Rows from block 8, named by matrix and row number. Each number is 200 + 20 x the weight over the matrix's rms, rounded and kept within 0 to 999. All counts start at 0.
# convs0: reduce pointwise conv (model.blocks.8.convs.0.weight, 192x192x1x1), inputs 0-95
convs0.46,200,200,169,201,207,169,190,200,201,214,217,145,182,200,229,168,174,200,200,169,154,200,203,234,207,196,168,200,184,228,209,188,200,200,235,212,202,206,200,208,166,178,193,235,227,200,235,204,175,200,215,220,237,210,214,162,228,235,200,229,200,192,181,214,179,181,200,200,200,200,212,200,168,167,200,200,200,200,188,187,200,187,200,250,183,200,200,200,200,215,220,210,200,211,182,197
convs0.47,200,217,200,180,186,196,168,158,185,185,203,169,185,200,234,164,182,207,161,200,204,221,161,200,201,176,238,223,261,200,189,203,189,200,200,240,199,209,208,241,202,200,220,165,169,199,186,192,200,200,200,182,216,200,179,163,212,200,204,218,169,221,218,187,236,200,190,200,210,230,200,200,231,200,220,200,227,213,200,209,227,199,243,200,169,218,202,183,182,191,200,207,200,146,180,200
convs0.48,200,173,200,203,196,232,162,215,213,185,200,226,170,201,189,192,149,169,236,200,201,200,200,180,200,192,194,213,188,200,216,213,185,234,192,211,239,213,200,195,196,199,181,200,176,196,200,197,201,198,200,197,169,219,191,200,168,217,204,189,220,207,190,240,155,200,170,195,200,200,177,181,237,181,197,219,221,159,178,200,204,198,196,200,200,200,200,200,156,190,206,195,200,236,241,220
convs0.49,204,223,227,188,175,185,169,192,202,213,229,180,190,200,200,222,223,200,174,200,204,223,178,236,218,171,204,201,189,187,212,200,204,151,213,183,200,182,177,208,200,173,161,169,191,180,201,225,245,200,200,182,200,200,171,165,225,197,226,200,178,209,206,185,198,202,200,228,194,183,223,200,237,163,192,200,213,220,200,195,200,189,200,235,189,227,200,200,201,198,138,200,200,170,163,200
convs0.50,153,196,202,168,204,228,170,185,200,200,201,188,200,187,242,174,206,204,221,209,207,200,202,152,200,182,197,200,200,188,210,161,200,175,235,158,164,170,229,200,195,200,219,184,200,200,249,200,239,167,217,174,200,200,210,189,226,200,200,239,201,200,207,201,196,144,170,248,209,206,215,254,200,177,195,220,187,198,166,185,220,203,200,235,187,247,225,210,194,204,200,200,157,200,200,189
convs0.51,184,149,200,241,200,194,220,162,233,152,193,200,200,271,215,200,209,191,249,250,204,201,136,250,227,168,145,210,200,203,179,195,214,181,226,188,195,200,202,218,211,199,200,200,239,184,200,221,263,141,200,252,200,216,206,191,167,200,229,192,200,231,126,200,214,242,200,200,207,188,210,233,210,172,201,227,200,228,210,200,219,209,196,200,188,186,192,200,211,181,186,223,200,234,200,200
convs0.52,176,200,200,200,200,235,175,187,257,218,208,197,205,200,178,207,200,175,157,199,193,231,226,200,239,200,200,186,195,192,192,200,200,209,200,206,257,174,193,182,183,192,196,205,190,206,200,157,162,200,180,200,191,215,165,200,200,184,200,200,202,200,212,181,200,200,177,200,224,200,195,200,183,186,236,198,229,190,184,234,194,181,221,200,176,200,216,232,200,180,200,200,199,200,200,200
convs0.53,202,189,179,162,141,192,200,231,200,205,191,213,242,193,183,206,225,230,200,161,200,168,190,206,206,200,213,216,200,200,210,176,217,190,185,171,177,159,193,198,200,174,192,193,180,200,158,155,203,173,169,200,200,176,206,200,200,200,185,226,224,188,200,200,200,204,200,179,202,189,172,200,200,214,201,183,169,192,219,233,209,211,186,200,196,200,162,200,171,168,185,200,189,205,186,212
convs0.54,237,200,177,217,263,183,200,200,200,191,200,221,200,195,182,209,176,200,168,183,200,185,197,178,200,200,193,186,187,211,200,200,218,196,177,217,190,191,195,178,200,200,200,225,162,204,203,200,229,187,200,216,183,200,200,213,218,207,184,173,179,200,206,181,222,185,215,200,200,158,196,208,200,200,200,188,200,200,179,197,182,169,182,171,225,192,200,153,200,200,177,206,182,200,188,211
convs0.55,219,228,196,198,215,200,200,243,206,195,200,210,178,161,200,181,177,200,200,209,200,173,200,200,199,159,163,191,200,213,223,215,210,197,245,172,221,223,186,218,200,200,175,193,216,194,225,200,149,245,212,176,200,184,184,200,175,200,246,200,193,237,176,200,198,183,140,180,208,215,215,191,200,189,174,200,191,196,200,200,166,207,194,257,221,197,212,234,243,200,168,179,244,200,173,173
convs0.56,194,186,210,200,188,221,192,200,201,259,200,183,217,234,200,180,221,173,241,200,200,172,214,200,171,206,200,191,194,244,200,214,171,229,200,200,225,200,184,185,205,200,196,219,217,209,210,200,174,200,188,200,200,213,200,200,200,200,229,197,182,177,200,198,144,197,194,200,199,195,184,200,191,163,183,184,200,200,177,200,180,176,193,233,200,200,200,144,197,178,200,179,200,197,183,200
convs0.57,186,200,200,200,200,200,200,220,200,245,185,179,217,200,200,162,196,191,143,210,172,196,196,207,200,200,217,193,200,151,245,260,220,206,180,202,197,200,200,210,177,200,194,218,181,197,179,204,187,185,200,200,200,209,169,209,200,215,200,200,200,169,200,200,175,200,245,218,200,187,249,200,178,200,204,165,181,194,195,276,209,184,199,193,193,200,217,200,244,200,200,229,200,192,180,187
convs0.58,207,200,166,200,190,200,190,223,200,200,166,224,200,247,200,159,200,177,170,236,195,216,174,200,205,200,200,200,210,200,200,215,200,200,195,200,200,202,222,200,212,235,201,161,206,200,191,223,189,200,192,186,209,194,197,150,159,200,182,161,198,203,200,226,186,184,184,200,198,177,175,208,243,190,214,200,200,231,200,185,192,200,213,190,200,200,213,193,183,175,189,181,200,191,200,200
convs0.59,208,200,178,207,243,168,200,198,196,200,200,243,223,261,214,215,200,200,184,189,200,240,184,193,183,200,175,200,184,174,200,245,200,170,217,191,200,200,200,245,208,145,200,208,210,200,230,200,154,200,208,219,235,219,190,209,200,192,200,160,200,200,209,228,241,200,195,200,166,210,200,199,200,190,200,207,184,189,211,179,197,227,200,212,142,194,200,182,210,167,200,197,149,147,217,200
convs0.60,200,204,202,200,186,200,162,207,241,212,182,220,215,200,200,186,177,203,183,200,214,200,200,183,214,200,158,199,199,200,200,187,170,241,227,196,200,226,202,177,223,158,226,210,200,203,200,244,217,178,198,172,184,242,213,200,175,200,200,223,200,200,200,200,198,205,200,200,175,161,200,250,200,200,200,212,202,200,224,253,208,185,206,194,179,200,163,206,182,200,200,219,200,233,180,200
convs0.61,226,200,244,200,200,200,200,200,200,219,200,200,212,206,198,191,161,212,217,200,171,212,200,190,207,200,144,240,200,209,205,250,193,230,160,200,210,219,227,196,185,182,193,179,184,215,200,200,185,193,217,200,183,169,200,193,179,211,212,209,232,200,173,200,189,206,200,193,205,207,207,197,200,200,162,215,211,200,213,234,215,200,200,238,210,184,184,221,196,185,189,200,200,138,169,193